From a checkpoint of a small image VQ-VAE.
Model: 13M parameters, 32-pixel images, encoder activation relu, encoder num experts 8, encoder patch size [8, 8], encoder layers 12, decoder norm groupnorm.
Training: 22100 steps, batches of 128.
Data: trained on made-up road signs on poles, 245000 training examples, 11.5 epochs.
Rows from block 8 of the encoder of a small image VQ-VAE, named by matrix and row number. Rows with one number within an expert belong to one neuron, the router's apart. Each number is 500 + 50 x the weight over its row's rms, rounded and kept within 0 to 999. All counts start at 0. Numbers have three digits each. After the name is the row's rms in percent of the matrix's.
Before each expert's rows are labels from the 100 images, of 14976, where the router gives the expert most weight on average: "strongest on" is what is common among them; "place" is the part of the image that holds the peak. Only what is clearly more common there than usual is listed. The data: made-up road signs on poles. In brackets: how many of the 100.
# router: router (encoder.blocks.8.mlp.router.weight, 8x256), inputs 64-127
# up: expert up (encoder.blocks.8.mlp.up, 8x128x256), inputs 64-127
# down: expert down (encoder.blocks.8.mlp.down, 8x256x128, transposed), outputs 64-127

# expert 4
strongest on: grey face (29)
place: middle left (33)
router.4 098:449543483374477440518512478464519531444494665532408580473529515513457529466403537493523497526437499460501575478471443480485569492521456525583510585443530464514493496598538578538546483441504428
up.19 473:492451505546506226487469514421441455571500428496502502508507509540514500367509480517545524499561498601498647456529450490484520534495552516390542519479514517499539517437490489585603537523611451
down.19 506:517512500525545459506542365500573331499541459459519500635501513471537473493500396510449468532546507526503506546539599533480497500393404479400424518481487500488432515482461447503507526566500464
up.25 238:482466502464524493548510475473491564482539611491515523520484612443463544500613532512573502544465497444553499515471610451448537487561539465692533531671388502555502503509481515605425490455455598
down.25 248:546491502510485383505514501478471469489637500492509505542441434499483493569502498498494446653503475496548512494486509507499510501388408496496501503500519486499438506480495487407691499501558403
up.27 434:508460500509569353494504524515510499504492489522499521499480544518500514439497494497453457472495487592558604584532437477489588495504574385436548478487450423491501552568516537538379565441557440
down.27 602:533531500500500504508553409480557436496569505487512513605499464502500463501500449545500520574509490498505501527491651500466498515503443500466419491504519649509500423458507483447513499555411501
up.29 401:476588462474498585536482507478588540495536519556480489548516450504495478557434519462494501545456505365496502417504496500521494476508448554522475493450585573502501438501518486371530529507463459
down.29 407:358494504504493536560508486598516501501566493493596492374550515501544442489522492500482500574547500501499491503512494541603501484500643479517558493511500501505501508494507503496482540509461559
up.48 372:512455498492501593578500551493550600508549503586501527529495503495498513502501503501569503559405508418442437377501630487475491489552498505518509500381494586488501499499493482497496460500498523
down.48 363:414500500509503507519532492577512512516602500441635503431493497480512465500533494503431500594501504498501500438487332500564508508496518499535505516509524464501495492500500507493535509495493507
up.59 571:502499491398497484497427505462670530417497503505480492508527514579503485538409580441522489497504497483496533488504491468555576433589521534487538390484578517500547422622592535484527502549478474
down.59 414:501423506497502453540592500524519502493674544486538555503473627501500483437500484492501497667369461493500496502512512517497509509551554454507505477523469482568444614432529525556306505463499551
up.60 303:500483501518590269528444482428526474507539490477484500509498469471500523455409523435538502536639448606503643451504343485568553452518502517486497504461517533503480552502476502540563516473594382
down.60 240:529485469520527362504451351502501476480560500467507533628530543500493497407572500471485502554591467512500520596516583498469498484499551480482510496500504503506479510444568479589523597612538496
up.64 029:500500676500500500500500500500500500500322500500500500500500500500500500500500500500500500350500500500500500500500500500500500500500500548500500500500500500500500500500500500500500500594500500
down.64 018:500500500500500500500500500500500500500500500500500500500500500500500500500500500500500500500500500500500500500500500500500500500500500500500500500500500500500500500500500500500500500248500500
up.73 306:464557494457572471515447454560498503441520528486445492580507589515471497431575487506460478520500501479451536499498500530492468416532523506545502418500480475519555533537497736492481456447481495
down.73 270:585451507451541515555500453507515593495630499419527512518464562504614494476587499409518532638502457475522426479447522493489568461583562501500521470482510550588500499497500619495500437504486762

# expert 1
strongest on: blue face (44); purple face (37)
place: top centre (43)
router.1 118:456503511494498393504503545579439441493556506496497535555479496552507506489450421484432461534547503657505534572519535548563465472499447469511487484533460511458493494380547447509500549469452404
up.3 227:672445501505501394500529500449496493501498428486650424485542499483500498590500501506575462496502500645576516519505525473458600502501523619497511508499532499500497395509499495557497505500500494
down.3 130:493497499501502539449542410499487506467467500494497499443476472530513460500624416518504491411500481473497466446469487494542553495545500557572489392509571498594512452496453497394510482643500511
up.4 082:496637516511458511498505494491465490500499499465558299435467499485511486594514526479521459500489508498571494516530534447499524449572533512509501534488458350542487572573465539503421524457389533
down.4 086:393536482491663522510447437480418527562504523395431509518513502499499497481497539488539531512498508480433504485500501442503547503619514487557487467547552499454532424500521476534481503500443430
up.15 210:444502506519505572515513504511551492504501502465502498539502499568608501509507501534473501502546499380359450304459508601501411502499558505518498505498497491508493502442505502508519518504398500
down.15 229:491500490484532492498491548446511589633564490506496584496465522541499540504389493503501438566486499302508505446504320501503399487499499306494541500383512509444499500570505495500605495391568498
up.16 160:496547541503501494504496500561522495534512500496560400505459504657518554508503511499496498512585492499442511352493513502531405450497503504499499503489498403601500505503506497495521437496438502
down.16 141:511493414500502508500452496442550504523485501490452557570501522567492499497501477505503507617498475426539517511494472500494490509496501308498501588410517600500497498539500499500505493500535501
up.17 086:500498500580502500439515500500499501591451462500500473500424503501500500496500508429615499408500500503498495501644500500499500500501499498356500499436500500390541500497500352446500557500500500
down.17 068:498500475501500491500500500500500500500500500500508500496500500499500500502500499500500500499500500503500517504500500500500370500481500499564500611495500500500500504500465499501500443690500497
up.23 165:496516474545499502511427463500462516496510504487486425499496401605500526526511587464510557512478460504496509524572484489600492461486506375488483625420506507499516492481497261465519489498498500
down.23 132:491465518477435595499500532480639552495543705504560460463519499457500530527532498495519489651436472496496499530443490519523481508492602532541535513492509522523496526553477539495229479492410643
up.25 321:508498401539551468446451499418501517500502499546412499572494560504499489385506328501507510498501495641559515598506519499530500533488493488355469493404503476427533560501509553484425516500520498
down.25 399:531483501503500500501517377486471501478349487473550470468552479484507494548500499498540500382508480549509505510482608478493657537520507625503578535490556572544466498582516473502494498656459516
up.28 148:622500500525489534500556510444512508512502486490505466526504500499512480509471377570496524502502475613678490611503570489504505606490510527461495501460497499500499516501526510491500504713477530
down.28 121:501470501561508489469477440486450499527442510500506479367488523515502455539522500462518500391500474499441500497477503494512540510531503544591493500496648500586495495496500438592484500549500501
up.29 091:551453498375500502479532470572473494441481425557467534579561488503488456413468484511418500490496521490477525519511506481346497498553503503557485388500589555503533487489501797461473517518535507
down.29 100:588481434577532305466515524500456433477470491498512499531473495436498424501504441501469458426503518512569605492501504531519505506452463460470500514502513421457450526522469384432582514515587383
up.30 123:476507496448511606510501499486461513413526508501499500519501511502500493495506509342437520530499500458491505444605511495516621501512447481514376500563495523503529527500512504483489517496483506
down.30 102:486356499600492450645490514519487490526503596536539489450531507483479569568484611492472500644519516519498551511513516506506449452507495520497590622491507508503453515499520473531494513514517491
up.31 064:502503650495507506536499506545463500579527508502499500500500441529500517510493624494509542528500505473516471448501491534532497499509479550497411516341499505499479485497489498490503528686507504
down.31 091:487500192516498460488506506501492491499498500487521499487502494499496499511488499495499493550511514500495544499502500499437473489500499492489500500504500495500499501501500484550511498501497492
up.39 160:504499466556500510511397530495470545485512476475471461531490503588563527498497558434514521514497420535499537552545499460628509509501508535476499508291512521467537500468722450420520488534451515
down.39 131:528450539466482560509504501455574554510513590504512497489509537499479507502513500544570500595488437498503502538418498500433494504546551521512541512457543618515490567524505538545416451486501585
up.44 152:526564591506494395509501524488498425486508499476500499551499611519517512472486604499480500515483502433577516413484472537494500495510498356496500532482493496560490499545475549498514569403489500
down.44 177:505509362578594554498482501462487501587536544439483513558425491500500499524502500498440431524512485465491520500478481487576506493528505369561507498523531499492491450503479452358518498499479500
up.45 238:496521462498508344471454460456490527498494485504428497652503510638508493294507571498504567488519474483497743586481409441464442500497506407492511478506560548465580499431508579454550512488531458
down.45 246:553406503500460502500499512509538487474509492500547492611502558488520504519605458497504462514479346498543485607498515512476586521490534496460525501445506489492458657627499493483392557534531527
up.50 268:505469490540505449517456520500489515499526449509472495502539503501492500500436483490504501524503476728500500623526500453590500499500501494517506468485497502463503508418570463486501494503503480
down.50 234:600483510495499497515500491430496506484503506503514499501511501484496499498498500493543501501501443527505510599470521500463529502550525645500502500491572567563496509508507524501487490664467568
up.52 076:348497518407509475471533484494511501517500596510498511484576525499429473476519498617494530500400507499430512520437500497301495492479513501531509556508504405517502501500360519684501452483508500
down.52 079:580499494514641460523499494499489507503489318493513515650472484506531482574501537483506501491500573490583464469521491501488529494526499498499499482484503546500501495502500503415511480502619506
up.53 101:500487500482481539495599500500500500500486485500500500500680500500500500500499500506500514463481500761500500503500501444500500500500500568529500500500500500500500500500500523500500500500500504
down.53 048:586500500500497487500500500500500500751500500501500518500500500573500529501500500500500499500500499500500499492500477500500500443533500499500500500500500841500500500500500499500567500500502499
up.54 264:524446492541500454504457509500474515500509477505491498497517489505500500500459494482503506505502483820501539566558499448596500499498502494501534491495501504456500510484546456475501494500543486
down.54 225:581487510494491507515514488435498513473501505506525493498520497486501499499498500494557501500500410514499501608475522500453536500544522668500507498500551563591504505508501524498476488669456577
up.57 121:524508505459471405471533475537505497461455490488620500502576452499498436493507479577494505452500500737597523602508499482452493532497499574516500465567614508500578508513501561499511446556509498
down.57 082:518493492549535504431505509514492496643403462501476459514502500500545451501547465497500469373480497493501501491540494501489533489497499483501487499509668499500496495549468455471498500555584401
up.58 203:505496392501505474369502498497492500453469500523502450384502582496478432493499488498557475415500500700512517565499521473485589498517487531289499520412500527313570653499605503502343508500492499
down.58 231:521500500501502500514501500500484467532496514507499502423504381510498498494477510493522518491505501534482490490495539500499498511515500759500500530500509501526507426495503503505498500684475525
up.60 238:496487478563578543498467499533524528557498500495481502508448433692538500482506483531499503498489480549486501506464324574541442493470519507518502571508518502499541467403343498482556467485479502
down.60 210:619453505347495492508477503451545518489558520488495496506499519506518541550537502508536495611500443505507503512446529482468503498504565534484511512401555502508472510627590567498492498499497594
up.62 277:501494400554590309502469498440500507489502496500374500615499492504495500334505504497464542501532499583503748645530478494499490488499501468521515491501509502400484496450486458479508495503593398
down.62 294:582437534501481487500554452498503407457453470502546488515550540453501500520577462498509461489467406510509504590467547526454567529501517525440469502499530504558432611569500495486383523564503534
up.68 226:527401494530544512508480499420470515494508499501501509500552504500500496491364493500497494507536469685543492577523494384495504495538503487503521495502500498477502513480560501506500500542544493
down.68 160:516494501505499418501500489439492500539496497496530500485502531501501483495495499480546500495511499497502513500473553500477528488567506579483501498488541552581501509524501522613492500543500516

# expert 7
strongest on: white face (36)
place: centre (84)
router.7 095:478528490553514560500384512428420492544511480467538558456533584516479482487496518499570470527464508434445446442439412469483504513527494483499527523475537465517572496537481555622525450383486500
up.4 027:500500500500500501500500500500500500500502500500500500500500500500500500500999500500500500526500500485500999500500500500500500500500500500500500500500500500500500500500500500500500500500500500
down.4 035:500500500500501500500500500500500500500708500500499500500500500500500500498500500500500500999500898500490500500500500500500500500500500500500500500500500500500500500500500500500500500500500500
up.13 020:500500500500500500500500500852500500500499500500500500500500500500500500500500500500500500488500500500499500481500500500500500500500500500500500500500500500500500500500500500500500500500500500
down.13 027:500500500500500538500500500500500500500500500500503500500500500500500500500500500500500500999500500500500499500500500500500500500500500500500500500500500500500500500500500500500500500500500500
up.24 426:465654659519500499526475504634480509533534507489488470569505504509511500474510516490498515619493500376498498338484462508499493491502501388471506506383519498500512500556487502482544576488498516
down.24 459:483520505417499524725475499496511480493879498500516501570485510500511525493504580497513534864482501480494500497529515500486488481500500503501521507499501500475505503499493501489481499507492476
up.25 525:492536496543492673538403496496501502489544451463513449526505492573594582516537508499481502553543472276369473429550492503664501496503530495468522497392507504502508524632585533440540634493497547
down.25 575:399604501381502512531491499570496488417607496500501504625494503504525498473501659488522500639486512449496500466549500491486500480504502455500483500548504503483543493555489496313499487501487489
up.34 299:500504466499502497507473475486487627484514500488473499514512510500499500327680515496471517519506501488496499498435490487500407494500578492503509514499511503498512500493444499505509500496506503
down.34 230:493523500500498434618528500492503467504735501502568501506497518502496501499500507486497462999500503498498503472500501502483496498493453532501493501616471517496502522495498481527485506500521485
up.44 115:500500500543500500493500344500500500500478495459500500500500500500500500500500500543529500469501500504500501504504500500499500500500500500502512499500500500500500500500500501500500500500501500
down.44 055:500498500499501000501500500500499500500510500500521501500500500500500452502500501500500500522500500500501500500499500500500500500500500499504500500501500500500500500500500500501497500500500326
up.54 017:500500500500500500500500500500500500500499500500500500739500500500500500500500500500500500480500500501500500500500500500500500500500500500500500500500500500500500500500500500500500500500500500
down.54 014:500500500500500500500500500500500500500500500500500500500500500500500500500500500500500500500500500500500500499500500500500500500500500500500500500500500500500500500500500500500500500500500500
up.67 247:575501470501500474506498500498497565500525500500498500383501500501500507499548569499500500535500500619493691486500494500503500500504585514500500500502552500501404499495500349500500501500494500
down.67 180:494506500455506509500499499501492410501496500503496500503501497502500501483500500493500502494500502498497498496501502500496501500499500510493330499499501606502512498497500507500502509503489709
up.68 054:493500500500500513506498500497496500499538500500500500500500500500500500500500500501500501564500500461494498501499500500501500500500500500503500501500500500500500500499500500500500500500500501
down.68 020:500520500500528466531477500500467496501500499502468505535502500517506500354501530492500500499499501504491443379500498500495504499501499532492454499493500504516515469497499525495506499501497500
up.70 018:500500500500500500500500500500501500500469500500500500500500500500500500500500500500500500399500500524500500500500500500500500500500500500500500500500500500500500500500500500500500500500500500
down.70 032:500500500500500500568500500500500500500500500500500500500500500500500500500500500500500500999500500500500500500500500500500500500500500500500500500502500500500500500500500500500500500500500500
up.73 371:496609500511500501500489512765467515497503500472439350575500514510502499483452516481480506504490496493494503482425499497551499492509477490478499504443508496492543510512500504492487545487490484
down.73 315:543507501498485549493501492469753500530590479490548501591472521502515494525524488503510492631451481486496500515498521500488495500499508505499532517468502500485501523500498500493488499520706503
up.78 359:455648586535499494518475506629483511549532513493489453528502517501499502474523515499499520679485498376497461388483308495490495489500509359484505506370505495499520501550481500491493547356500510
down.78 395:490517503444498526671488499497535484511959493502518500572482507502518546492506533499513515850482500483498499491530510502485486484499500502501502507500501500480505500497492502482489498504494490
up.87 182:494501504501500503500500500964501500500504500459569500502500501457500500500503501500500501506583536490470488442500536500637500500500503501500500501498500500500500500500498499499494527496498501
down.87 174:500499500427499501501500500500498500500866500500513500500500500499501500502500501500503500999500500500500499500500500500500500499500500499500500500500500615500500500500500498500500500500497500
up.89 339:510586559610572500520338533500499508500515509486488491579467502537500541480527553496505520519491504423466519400463491509500500484556491441493506502499524500499500495525473499495500485462500515
down.89 333:463525503471500505711500501490507473505802495502530504517549516500509506447502550501510506830479500489487550499559522497475489497499517503500532508497499499464502507500496500497460504511553486
up.92 252:514649501499503497504353493499491505499502515494491502575511504559498500440518517499395531503647580483495495457477330485493500484500519485489515508498513501499507500500457540498544478480503529
down.92 264:471517501500467506743508501491513462500950500499545505514497524500500497516500592493503498999497500497490507493512512500478493493499502507500489522500494500489500502498499497504460508504492483
up.100 323:494542535508499525507482506603486507495511510477495458513502517505500500486500512487500521511497468392482482303492495497499509492504464499470544503455507497500587544636500501494514692492492517
down.100 284:454551506499481539591504499478559487529734477495579499665479531499523493484519495501509475611493494494496499500499521500496493496499500501501541534471494500475500538500496486484491498516568492
up.108 264:516515500567540477501500513502503502538500512501497512522309500501500500479513507499444507501556499479495520457493500606498444493502521502473489500496508459500460489500329504425499484483500522
down.108 316:408516501484500554630500495500497491477750499612507508518517504499508496492500599503510605999490500498486502501501501500471493496503528509503490500501507500487503494499498516499472503502482493
up.126 049:500500500500500500500500500500500500500500500500500500496500500500500500602500500500500500503500500500500500500500500500500500500500500500500500500500500500500500500500500000500500500735500500
down.126 019:500500500500500493999500500500500500500500500500500500500500500500500500500500500500500500500500500500499502500500500500500500500500500500500500500500500500500500500500500500500500500500500500